{"model": "masked image model", "dataset": "drawn branching plants", "train_examples": 145000, "encoder_head_dim": 48, "encoder_bias": "all", "encoder_layers": 12, "encoder_width": 160, "encoder_register_tokens": 4, "init": "torch_default", "beta2": 0.999, "shampoo_beta": 0.999, "eps": 1e-08, "max_precond_dim": 1024, "lr_schedule": "cosine"}
Rows from block 8 of the encoder of a small masked image model, named by matrix and row number. Rows with one number belong to one neuron. Each number is 128 + 32 x the weight over its row's rms, rounded and kept within 0 to 255. All counts start at 0. Numbers have three digits each. After the name is the row's rms in percent of the matrix's.
After each neuron's rows are labels from the 100 images, of 14848, where the neuron reaches its highest value: "strongest on" is what is common among them; "peak on" is the class under the peak. Only what is clearly more common there than usual is listed. The data: drawn branching plants.
# fc1: MLP up (encoder.blocks.8.mlp.fc1.weight, 640x160), inputs 0-159
# fc2: MLP down (encoder.blocks.8.mlp.fc2.weight, 160x640, transposed), outputs 0-159

fc1.115 041:125115173107125179077158122111070176105135061121133151169069083120128103083183181127215085136159158128085140146125107154147119073131137115116096122117087123125093154147091107101050134143118120112142128164169112099120158108108155103174145102139181067113159143112119141119158098156110121067114106099123135083160155179087145164176083122154155173117178094079135096122131117062112161143100137175177151134186172157126098181055119107165096113104142145081118156097099145156114092133079153
fc2.115 041:131087118142163158118149111157104135117126091131120076166183127135126128043175094122132059113169153109106137093134133115161065156087117120147109136116128102163186080143105164129094163121085067107132151154124122111129122119095106115170118110077146187120134149099151133168073083124174179151160148201121139151160102123166079116143077083117130122182129164146107185112105168137176083147079152154154111161101145111168145142160128140103153099195091202047083149088129175162124090142163086
strongest on: white flowers; two-way forks
peak on: foliage

fc1.498 088:192115109090177164096182140126099088149122082162138094057194094110151143106129104147151123111089078091141195119135106127166105153095104162116090142139169130079121176129089164149197136140113159067134150069180129104096115132112092114162129144117111118228108118116082147142126129118135111152163153178145134105124148100122152128093124135113099085197094154158182127175105121091127149031118115101124114115121196089133113152112143102060116109172110143127118118215148093148130147097157134
fc2.498 086:081121122097144146114100073125103116163159136154077147093146132099139114125163149132160132090131119151129115151131084117111161120141161086142155102129137131113160182098095115119120139093146152066166099151171128163127102074095146065120130078112098196159071145170148147082092184104095189091132236142140094103088126196144153124191112140108103154118141099145186095111150105096141128082186125147179166158140106107171084167139164090111168124135119143181140047116143140080161073142083127
strongest on: three-way forks; wide
peak on: wood

fc1.85 064:116110131099105152121145104165183069132138177174127140123066057159175080119193125057155109115124200158152147128163136120151121176066161140151154105136097088126181139084150135134141117117141138097166098173066117114102112163149085116144088071127128107089140123081153138151144161089145133147095075144074132153144135068137187097084207137182101141109121099075147125171114126157126117127121135157171167165080051109122094080179163108134138078119129100118127138093139104119143128145162181
fc2.85 059:108038152123133145090118118114060119144136165121115134086171124170112145107108138122150146195159131104065078128145126088151096074039117131144131145187156119073118082136099124151063097104163132114080145202142172131182163151132119087140111087114188111143182176112171129165070057186140092161128103175113149128178133149126152113163159090177121162097154169131125133132079141084082139145116111079134160084128117100141127148102087119146124117084143160138098077120142093139153133103091144
strongest on: white flowers; wide
peak on: foliage

fc1.65 079:162118106072083161128121176074079122150080143107130133153169165117104111090160117073176117100101143150099109121138121122098113082160148092114136162161122125174112184151058139140149136136205135122158076155142118155138188151063150138081116173171112105131159107127216119156153120130126078143128118088131176146135157120156071114193127121109197151136109102112110104137084125088151064158120108127149128141156134087102136127115178152182162097100079054142185062143120116113134172075167109
fc2.65 090:124097111146100161112184104058167126135171149138174174131148163097177101164111091112098097184113117134115130153165123092071163168197183174128141156103170191089110120142139069125157140126123134090086135138129148111121144125113085103056128133085101179138138164120146143108083183144127135151146118132156140061115135158139186157057098127163066097130172124122108159137110142180148117109126098158101041089106172138126138108179094080184068127138159138126114152114134098093130054158107119
strongest on: leaning left; bare
peak on: wood

fc1.420 052:075152103153084136125187141181147051145142131131113213099081129140157126178126128088127065104180157103156222106130092068074117177141150175159145157093127118158164082120172165116139193084119163101136125129106174088087097172077152132123147115126146147079108144163140092129059131105184125196139154124077159148138143080096142089136125107150145181106127144133123153141162141100114118160111106111142149121137117086176156091146085145096114060129128069146147141102117155155105142144126169
fc2.420 034:159115135083101081153130164097119155147104114131113158109187170142138133100173076184114085131152127095175117125127187106181146146089107139048155134121073117111126150127153121160103109137157142100115176137144109159162113184079145155119077121177154171109139116116189142173098172130100088175081091152131156115179079184102061155129103119068198156138118117154112182186139145125075119156132130123071111122118112163115153123074109103111137199158164169171137149117144094149164113109157058
strongest on: two-way forks; leaning left
peak on: wood

fc1.617 095:168141077147112120078156147120126102198119101188124129082145121192124165109127097129126128133159087183136142145185115134165113171132144128157081130119166187073112177123126092126173138122133142128120183092124136055144101109195146094097098143120140120151135113078074141133136171186151195124079098185160169086151124175153116119085187153049159096112115101204146134175133148109148124099081071148131119112143123122074082109098152101133128101138118071152079097085126082106120146139135165
fc2.617 089:137165100091145199128098132109142077154138173112091114121134108092131138108223118104101193124124123099162131121140114085148156125125126152183138106035131134133117188111166113134107122136112100079177126089165168097110120119156115102148132133039129093105150144180090130107105105205105174155064140136130126146130131131159140101116132175118130109162177113151114117136109085099218096094107176129085153139160135123113079120081158051129162087141095171163071085153095083154138148131161169
strongest on: three-way forks; wide
peak on: wood

fc1.344 114:129036128152103087134134159064145099125080128173143183146116122105140101165132077061113125142159114113168185143105140062134083108161197120154080148147168070144142152140114158184064169123117149159179096141126153151129134076072194170132137176134116113147086160132170142113129085138108127136125074152087129147145115150139135125056134106131131107146102173121146194111154135080168154168174097107135130156110110082193123156111078141181136142124128198106187152113108119158114098102109118
fc2.344 123:136198086126134137125144099153173145093170099070122156124142095154115113113150161220160134136108171094049115094174118198141148168073075159169156144077099131123137116096128130118150081137152125111098119143147130089091110116159110091159145062124117160022115111146131128123150104144145116190128167129155143071097122125091124108218117163144098132104127140137101091134138125137142092115103097091120152107178155146090150146129153116116139088117134051156035144098177100141152177164132129
strongest on: narrow
peak on: foliage

fc1.264 117:062067090150100101124137197111152196125138127164216157124134169087108123131156149154106096123128149156149163133075162128118138132134134139108131153205139118143093136081156122103127059151146097100110126126129127086086124092167094146094147126147114144132139133140120084182148196138163202092132121133184175105164126086169180124111143145143147148190153084102121180127121180087098130104102087088078108108144117080125145137165129174145120145071096102092158101131079105084143139203067158
fc2.264 131:122156132111130125131151155178113158108024162123094151089126108156139101166134159144116111093109104098163137118110196183109138100109140155162093131081073122153157161146114102135060184085155159180155113128189112123119126122074106206161077127137128151139023096111091148112129100110106122122148121153118083128138124110135112118148094144180135108098117111078114135050172106084132120101172114156184159167130111146127078154185169076167136140136130167128143171076168132174188111125112092
strongest on: narrow; red berries
peak on: wood

fc1.419 039:085121090072092112122103141194115171185165125135153105128162122124057121119077115165099106137111167159115074173100104133116166113180174165123076183104198108100153115173079142151147116080097100156153083111140133149093095151149068125113119160119120089177155123128197092088102114115136148102055135099163090105124122171141143106127074161144092130145137197125159144182170112088116116106070143168101109154136117153073145177139178120163153119096126076162179161124159130105174162136122107
fc2.419 034:124111120136121118121081162112113150165122048146151154110066175138126100059111186161123111192165196170071102158129112133118114119138147133149100119165148154130144101132099142107140116026122124107096126143102159079076151175150184104165104103153116199074118136101150102144100118123091133116145137145116195141108117084105148155165109177072164165124102139136104030159086195085112080185139140098135166098160106083108101172156137146109147172141154144121113123130163162123094115157101133
strongest on: bare; red berries
peak on: wood

fc1.226 129:106095112171027176134122168118113123121127119074145139142158129116135096179135118114135097072097140104121124176123147098066104134108146129142094178132146098162127120130170200182111091127107162126118090148105129137130125116096123118049121088128083119179118093164184125107086115187144143172144147123095162138074085057169103170143146111154112115097117147172107167151096163080126101157145068122161110109129143119054121123195063075141151124102161104123126210106099134162131142163168072
fc2.226 120:150111104085150073113120078162192153077097086074137138086103104155130112139099077139126156155138123148069153114127143153192183124153171100184127081046108162121173161137124048063141095123136153132124152160121135060102148101083163171122127116148164121098146135098106074158183177106092113092102152120145131136171141116113169126093117094138155160119116158050163076096130090127156104126118158150113174145150103136178170094122146126111102132142093189165186133119154126076176143155110158
strongest on: narrow; two-way forks; bare
peak on: wood

fc1.526 130:084118086118126092096107193155124155162074116114134164162161146159059120170196078153087124171182174129100133087101096109135093104124129147152183136084113108156158146078193096111111044091089105163151137164124114164171169151149107061112192065117129035141165102140128108154118127117195151090138107151119113146127199187136137117158140144156174151109126062145143113101098137131159139186088152101145130145112150106088116098115164122128119151141130082134108101110157129114136082120113103
fc2.526 125:149131148150135155149198098153114188163153167063103109097124124068151165103097159127143143101129128107123146106122114146093127175079181128112091106196172149045125048168083107097129169131169131097140150108102098114151147100081141146183061147131210147080145108167114120172165194125098116089152135117114130075087141078116146143162093156134077145157116191149103130144135111122111124125167085108125102170108086151145108120099144138151116089103161126142148206164117082156151138187095148
strongest on: bare; wide
peak on: wood

fc1.561 155:116130117112156143097111155148122108113136168138048101129150148170167123146078119122149111136130137104117147139110142139125152126116157190140132174148149104134149140105092162163143103161092109081107052117122089086122128097099101173070141096150169198077102109103125139113060192123115169112134127123134165144076130117079171147108123174100156138062082102157087155119139119129201128150128169182130158204107140170068066166095157110089158058146155167159158130202136090116149065111161143
fc2.561 131:157138192134107107161148124109184088223120171119164140223141139089130119076150164134116145160136128194193145146122122066111101145089135139072147135104131145145112076108176040105123112151149079095153138103117084111124065146106105120113078136109156109147134128131163138137061129141146137122103085102089093185164124172095131163145118158139090205107104146154160158100096117123116127115126160161189126150112167096099149122153105146127090114087123096066091139061161114117113187097121138
strongest on: wide
peak on: ground

fc1.163 131:109137143144138122128102144074109119142137122171133136147151153098152127141147162110131151109131117081110080092136131136189134151201041107094101101116096052127152149128091110113128102161126139161156078156064182073113168115160082104090131159123114138114156075161170083127166134138133140147113130111107100107063128207113083103126131124131134166145136150063137126111109095122175131115109163156156113084190147159039073140186161081074153086177159138189152151145128134163106158165197141
fc2.163 121:161101104102127151108146129188102128159097200098123113160126101151122101129165120124115081172096082123117127122139117116116185084154111199128096167144133151152034129173146145084143130164186129152119131148102093183117141085150147137178103108090142103125121149130110105153155122143097128123110121151105130123175131083157227208093115081125099096183066108181131155099169127084094145136154136114131176153119094155173202144083100163140134129098124094094154053139155126152091084086078104
strongest on: wide
peak on: foliage

fc1.38 096:112105143118160169075142128110147144139122057063129115047175147107146122142140199135068146079117202173134139112136132147111111129143124146125125104164160142145201065134124151170169150117134163111098139163156137064081122147190140133156142140177201175101116096113103152125115120114170136153137146097147187130068129130133062098161096072162121120152077132118067111068164110170075111131162120114142134126130146125098169095110088153112098120085095150129133164141145173075161149067094092
fc2.38 084:147101081047121153070148149172149102088122148110157096115148136147121173065097136114104125140112120111112119104128162132115158105101135104146104108164132104131135142188123082080175154059153094095083120106155094144116155155166156092142154117109161148159170079119092142129107145165091110099118102139108176154080128032133132134161145195161171123125181133110158079164134143100105100181095159128141087104148074139090158188118161095127157148174099131083205197133147200096104091160097125
strongest on: night
peak on: ground

fc1.587 078:135146169140118148087129212189086118129149113064109155125159138154145142129087186125162160128175167123126189140107164143144078084141085159103129115149138160080122092128079106150108154163081079208110132113091163134128066093087111091060131154153106129079100153061123154153186112155137154172191118084132108146181106137086106152101143111116107108156146156167124138155186139138161146101124127137086161134197098182154129175134153101161067135111115121102092144098169143156113158085117087
fc2.587 090:123082152105076071126109034091134155176141139183167093142144143113119130121139150165101135157167090134110090119165101129153186159140109074135141155090091119169101123110149138061129097101147121109127115134139131103165233145189230178199128126092130121139150161175124098131088108120092083103079109104117141119099150144145135085173153079079145114093127102129103101118084169108123090144111118158085099134095158094133171085138091155109176116127153184135145129124090093142140128155188163
strongest on: white flowers
peak on: wood

fc1.586 076:128097066108137113113112093169092121162161143143148171151175130129113129091074104093105127144097091151068084161117051079052160135131166102153105177078100119090169125096124150149192173082107176106110065103118120079105121115093130102080184089136163111146109137137134137134183144115171157117102180170176132158190146158142131118145112137123163161150123125116148077218160133116130106113093144114133076075148113140139144159110135177152144184083102129115101171132124159088193154170112161
fc2.586 092:140108158117109138147119180128154106140108098122082121117123124089131166135187162103183155155117143120184166096100176092166061123084095142115128105138194154087111170152097146148087171160182072102149185164152132211152119135137119119157121167110128142139150159087139135182111150106115157120157084071130123093070148072108247142093081078123149117134118127120087174123090112142135135083202137125121164126141152148113125093113161084097107082141106133099158079140113095166080096082107131
strongest on: three-way forks; wide; bare
peak on: wood

fc1.612 132:179126123149129114121132099086103155108148119154122096112096138157130093160096105092134132206138169074100130043142141069140108122117144137122100053206123073158122125083125110148159128085040150114146175157148162144148131143140188099194078142138184142177147138104140077154161141108204111131092097126096136118124095114078175139081147193146127092116094121172123077107082119118129188077164133120113151090176126137158152139130103134127103115149151140088105123090119184120116132119107209
fc2.612 132:123115123154124134143163113143140115135095117128104090166130128144120132107146187107143163130173133163125106158151089082154105113112135145089134198141116124140068106120108115111154113111109058118114059114112165146177094180055116147066108188150110063169128104171079151118165075153128169175083113048141143162109169106094153138145139125070144117149143127124135178126126162212121157091104153066107144163100119138054138084148089175173203112096130089145132153127191154158111100102096109
strongest on: three-way forks; leaning right; white flowers
peak on: wood

fc1.629 080:128120172180133120130110159168130140161154128058170137132087133161133154109126101132158195128119130187136081193171044091139179127150119141074120139126188106124183159159152135090135164108179089156157148178180105100114133113109142191139147196152139087110131103123107145150123138179074107110129110109160149128129126136135136119085196181130125116158094066138136129106148110145135132141140133099145174137083121063119090116145140113151089164036108088154157074055145091101135097087080167
fc2.629 068:147160153161138138133084107112147081187189149130111107121116135115109052119111136145087181112085130189114133121130117114168141129166143143126094123127095136213157157090089137107107132128144092120086158107128146154091072137131122177128079132124147103119134194134142170186191110072073149131092139109042130093144123163078125153119170110112113144123107137110078137097135115171098119137074164137112184129151148120184147162193086143050120112035140145116154091144170043114122120137157129
strongest on: wide; white flowers; two-way forks
peak on: ground

fc1.519 152:131127161159124119163159103241137135111114152108124131132080104119094091095139151104165107118089150125071137192161078104181124156097158161098168112076144150136205182128101151108103110148166132174145137150132178140107161077124101099158124098111130098126142110151117148112149098071162161102145130096136156120111153149163088133138162129183097139156103136162113129135121102176122085108132117138159164162081035139102124088111118105115130152102115063191099097082129082110181187182057186
fc2.519 149:133152152160134158109158138100098080179124131095103133161148099133134135100112144192120123128108179115176091171160128116096088110088118105126109138149146105159076099184139121144140144066181139075073109096108091136180102146117131195105069120118147138153118134164126186140122157099125133209081109136131116173172118190100095106178172163138134190124086113132141123091125155101124121216144158138154138082078103104203127119145132099087154101050177121048128112152076096113150104117104123
strongest on: wide; two-way forks; white flowers
peak on: ground; foliage

fc1.30 079:086149091054070145112209108153137070132155142161124175133142100076106164129114152096150169104149116153144144141127147057105147115165126112084102090109098096177111100146102112202156132137166147099118114129171134144109117170097160163154096124166143042141150134159157117137139114091119150041149124102103110159122088118101150108187155136201116158080117065150168131201074150110165123128154154137115170175143111100102094126141125120133172110170153093108165133137095154071078073123143159
fc2.30 069:130146145102154085090063123103127089168118139133169149138138165102108168103095101100131085173211132198159123110132123190096148164125081068151131181125140147093122124108153112130130064084140129117203100120124190167121082184147143129108148155118122127117163182158161116132139148068130140133155104098143139067102165132052088146109133108142116146124174164168170151150135214090133039130139110115159093108173126156124082066185119151162125093126095111117100135112126145142084112115183123
strongest on: leaning left
peak on: wood

fc1.378 131:159103044112098130176112177128100126169157157167039178135114091125141085122155165114070084131085134127094120136179151145154140060118170115124123132126158165110111169112153086104172134132088079109116108059106146176146064136101049152111139077119155109121140135127074146121172158125137139144086097138140103144143096145149156126111139199179106129147118137138106135080155142153106138156100196145177164172197052140143125145086094086092155125124107093109103108168172101103163094146144145
fc2.378 094:084110084131194164033143158094202169125085119107171060084105222156137137118071142120174116134142209125149114117088107134107171174124112147086131097086107115143087064207161065154151123133131164116103143139099119091103147166119170117119158113081092118162141154148151141106144082096110156100119120095130135168122090127162151087123157130138142132069150126095149107117153148175146148107132130117105088110080166178098132178193115098112128124121155135132151128132066163104112129138149174
strongest on: wide; white flowers
peak on: ground

fc1.58 092:111102125058137157147157078122088067145088113145093111127161140128143158155096141122131116077111134139173159129116146097205200083118168156172107131075161173116129132139153079114124197192175125096156131138168124133129182131113134062153143086119126106134097081091114139084114135141112066188130114136133135092101088141156079054105056130101132140103119115091146113118166090070123088073105205183123148097154088183192165158131149132133122135088157150125147108099165112130155115117103120
fc2.58 093:142094140183117062064130174144135139138104133127104156138121185136128072097135111118066138176156162116071077145142121178076098122168144070141067149152129150084146110138151197128125086073050134146148110103082163084130071182124154155107154144125153108107127092112172165095138108082106177094137115113118149105113133121110126135166140133148102097149184154115109144134154144193133158166125079135147134126084091106153139072112139152144109087118180087162178160089055177093187097104108148
strongest on: leaning left
peak on: wood

fc1.568 077:108143164115145109101099124070174104069173179178106109124141116171139100139119131147172127138161112169168127055152168085079065136153113162135155086135089130120167181122137184153143097129127136116115119143074149100141141177145079080120113155149105154108139101177100200095093148144101167132109099092086156101156186146088098094111073139144144087093177107102150142131123117129141162145130098127145107175140075179156141099161136096137128087098187140217108102139079066080075165119092153
fc2.568 076:126140119059134053123139148192147116119154065116149143173077132062137160131135087133075159125131149109126176122095168144172098093136156119131160091102120115087152183073118072091169109106142144130140153114128181142122138096179153136177130120107170154086160113146146061133151189107119117084154129096134139123171140144138066150080141154071153167101166086138147037187077082100102087103090134120138182176134100147103120146135099168154105090142141084136131125151146132132098148160191174
strongest on: bare; drooping
peak on: wood

fc1.261 123:092146147126115182094159133120144105124141105163122120160097121150106112103130155105127093121112087168176110162113120085156180107104060174060167131157133154175084113160153110190172121158166157158092164081114118183111134159095121118123126138175151152129125113158151107140190071148181144119134170091130152083150151108147102140112101078164139104156161102130149147077100150127132104056105163096059106040116058073110168107136109131143113123172082095116161110157140177051103170129097174
fc2.261 130:161145171199137141166171140140142122139136095114141110158195161093093147142110103160108107150150174132093167073166112082095063139090105139125066097121153118054144113113095181068121149133080104111161116163140138132160138130131151167100084145127115106148094175145192173113106138140127153136145080116197070186148096162082126142157160169046075138098072152130153136121106166126099147208119103130157133169081129133121101158126118119166141138076188114129076119139102127167135110068104119
strongest on: two-way forks
peak on: wood

fc1.468 085:096185142099147127076098149096140143138091143185130144179139130122111167130065114090166145123142103149151145177032166104106113055102117098121104124145093165208174195118098090168134127103135116113151118084143174108093116144111126127111142150150106079135131118170124101120135153122108143101142162105146136096179088153155085084105135112106100109067103230119140109128095111124183094156101175154164096150143154121083158132123074123151138086191102139094095108075169187148127051132134136
fc2.468 085:090113089151136137141145087143127175134106162165108126128103067101116123190069187132142141027121115086083152173126217160147129140120154165171108120102151078124073125152173143100137141115112148147159104128214161036150112151143124111154138100130161096158197144109134147131126069161167121079180122119129168129132127095139137156115117123058116087134096113095166084115080109108143165126100145087098179118131096122120138093107169117099098168130107158097128070135198072160113128129155120
strongest on: three-way forks; wide
peak on: wood

fc1.619 056:149145127107064079070150103113079168152138156114095110156126109129145123211125066126147097166156203112141094183113148076105124086142135131141152149145117099151143136154131165063117147115050084128111146179103149184129115127100106156155153187125087093186106127128107095193178182131065105141104087087117174064111098159126130091129153086186152084112127111109120148140136092131151184180141134182121122118109112168134153149119140119095082138057129104130134166093134159089075097128113095
fc2.619 056:104103167132179168185117135160170080126103103141117120048140120147153111032109142110113126127066091137121128090168144142148102201140157136105078124096155169149091100106143134159133175145161150099121106064115155093127141119102167127104053055090168165090158091116190146112125113149102158092127144157178098180150117084132119165074123157116099145143134131088134158113172158090134110088125138044139107166114120118141090124089118059154149164150102145137118092124128091190129116152110196
strongest on: bare
peak on: wood

fc1.594 132:163134158182119131112138173136152122138165103139013115166117087180112151146195091100139132075089094154104079135188151103102136180112150122154077140111169165098122167192108106112136120151112164130139144145109130068159138150139146066067088200082175090123134107102070111114116131176131137137149082116171129131128115120161098129125165169114062182131106082139137119134123119120160108138140095100051151182071131153131127116178173153122094137132171116134156119089095115081115106127064152
fc2.594 118:141153143154108121189099159170107129141144144179123092147127090059144083081213157125137105073100098157134143128181111130113110131173115124129202128143134155115097118067133123150182113180092127071163104138113090133101114199132127126086155141136162104099141179105060121137089116176084115124094094095170183147148174140146118092167139087118142091165144119142167104136147155130134076061142184110100093127173135085111137141154125125070142160168160073146084079130143126135086214144121096
strongest on: three-way forks; wide; bare
peak on: wood

fc1.479 078:107119105160101166115110113145126072105180137112071074152165094077159125109107136092118146140107147142088142138148162036096075125087183123173115172113151134170204137125092114124163149086083128109150098152146105121107099145137115168109139150163152123147066114112130179165219127125175178137116136173178161089215087093141162167144137137150170197074103080087107144123126139156119096124088137127160123153118133109129178060096169104101103154111113131082164135120109184117130120170123111
fc2.479 084:175133143068159131116190118167062127151072088154118192105143182184124124147114115107092105148140132133146164052106133106088217114126117123067094089113160158136097105137152175135123168136133115144187161148127135109105151119123162136142101116091143085146121154155185089159117201142136060171166170160129090163097140122127139156131090131089074068113099156124091180130124102103122154084174131125148127162137137131136122192095121176163160137160138160096113102148111102061099076107062143
strongest on: narrow; red berries
peak on: wood

fc1.624 096:120121115124164129069147174129130136143124117188194109086125117113112093100110144102156126104066016135117150092103144127117096132109126115127163137173139153129133127101101154167141163148073095148185113127156142145180127162083153145098108168108072123112108108104129164120178143118157192149189137144094063151132156111143077164147120192149146170231102082139166061134123117120109096055120099094143087157113114100140164157107112132177197106122170179117147114140090116118076125152154111
fc2.624 113:081170123154146122134128076170117178161108134096082089160152163103129141090125149132128111179182193123159106109126155121105110173132084125129178130137103097142074100141158158098110134116147146098082111120096106186150127162158107130151077075133140174155157136181118102129116130059143077129145075070116165162120111125121193116125170041076097093065174110106116153129158204137157157174133150153127184085185152136132104111130130076132095115117142096116139111121171163155153048092160164
strongest on: three-way forks; spreading
peak on: wood

fc1.471 049:114113178186074137127104212101132153066120133139126121115107138163106131194087073156104117078138108120103162139107099140123063138198139109103125150088088128129128170084128151066137105100162147159179082149123129101134092159110157108093105150116061127080124106168159111173108138080182099176188118151139170190095126123143074117144116134144153084156044124097134120147171138146166158202139128147160118109116089114153135142178157150188089106103092137171119157090142144116119134072134087
fc2.471 040:125171126125076149181160099131119103076199133083103151114123101119053075048107087150136155141158140080113116050111135094178162156147148127109105138075148126170111105120147169117098156191115135091119160158153141100086150121139099112158133068138146131128150147117109107168107129095128090137187136191140173132131131126131116083115108126145188178120159172098119136141141118122176156118116205149144109126158106137176193170091166127138096106185034112131067131145169172113160132094150103
strongest on: white flowers
peak on: foliage

fc1.466 117:107100150155170134127152153117152094117135096055163164199171109122199167137100139083167102139118153085124134100136137104139134143106194151138101086125149052134154134170057136118149138106117135161077111184164133156122194109151143098145094152150169109116173143080121084163117153086122164145099087141130135188073087113170137156086181143156034114091136115088079119096106127143120184100089150147123151097161111135120065125095151182131130121104073088171164139113106126169119169137091106
fc2.466 118:160139149088118172089128132120111107133100125213162118109129167078112135173105176151151109164131098127135159119056167114061104074150104165100192119143150194172125120141117040078109150136115123079138120075096103121214086086118122170070120167100076094142119152168110138129166087137171118133156197094114146160157169116117164117173157136131196146125114158155162110127142126118139072146105123107148102140139083098142149087153110112155181139065115111121151170143069143131131080113126104
strongest on: white flowers
peak on: foliage

fc1.393 128:148154137101139134065105110147140084086155147163118108127219097188088078095124170133201139101154116147072126109148106175184137127102154177138117154070209137103096101131102114151132117133150178123096134115157102092137120119174121103141087081103103144163175159094111147159106143144170157083161128146162122115128125200099109095154107097107096163107048129122151082159098130142107080087067126176167143205097147116120097113104157130119127139132106087172097092155103138084154170155068148
fc2.393 113:080183132147129137181139125146147128133151146136162099124126081161130115155173140152089080108197112115147152105106128142079143137152106114158130102089163145075141186070135090120114116145095111106152072081215192115055092106114182088139140077138106104107101121158093121104094113134122188157197144115162102117146137125166141171174077153153142098138201118171166106068147150123184139128122129112144118081157081141067138065153160058132181114092127125145112100126102148176140123122177108
strongest on: wide; two-way forks
peak on: wood

fc1.180 073:119040146146095117135175188122148101143160091078060097147148137137154153133137085223110148129029164099115140143108122143133158139107139195117071160181101148098112132099115156133091181169086162087090128075147145144124113118122093120147127135172106159188131129147148136104114163120082149121102128176150131118128075139189143164139162062138094166155134156124154141129172126126124102080114169136133103105061148138103030171127069142097128135146117075129126105094153137122155128172099154
fc2.180 066:115110097027152126082069077158113165077148118154143174084068093197104119130149113094175104120207091110094157132143131170100093143070133090143182161118114076124119119124140126138125093130126113102090144143067083093139155202177150101115137138103148131150127164117190130169146113162194139141070125086109164124108117143090123131126142198135105107119176152149157138100103177158133120132119110093159165182185117175131122079115115133121147178124137093158132132183112114152089125137133063
strongest on: night; thick trunk
peak on: ground

fc1.75 059:211170170098158129076141079154136156102083122085166122113113047100095113162146131157119119151125097189152152140120126085096131084136119081112167109131166074136116073084112165122108111085104133154117108161185148154177176145091104141120100101130132132057071131135142085149097174157149105137157127142133153115183140104161153102131102171145127076073176130129121124123079112193114161140102159118180141188160086134148160147164142078085183080168134142132086104141114086111184098132086173
fc2.75 057:074151115143113082185136135121163064119150100137097149169139177124112138093099119132137120129144143129093098160150121168139105129112156158114045149117111091126156155153142130157133128139107113106172137135065138071080094078197136093159153153121175090172110129145106151104131137109105148089136129160120113103067191153104062143096110112045111177141100126138153122166168125052143078164143158142102129150063134155110078104066100147158099187121157101117164174167147176186077168160177122
strongest on: white flowers; leaning right
peak on: wood; foliage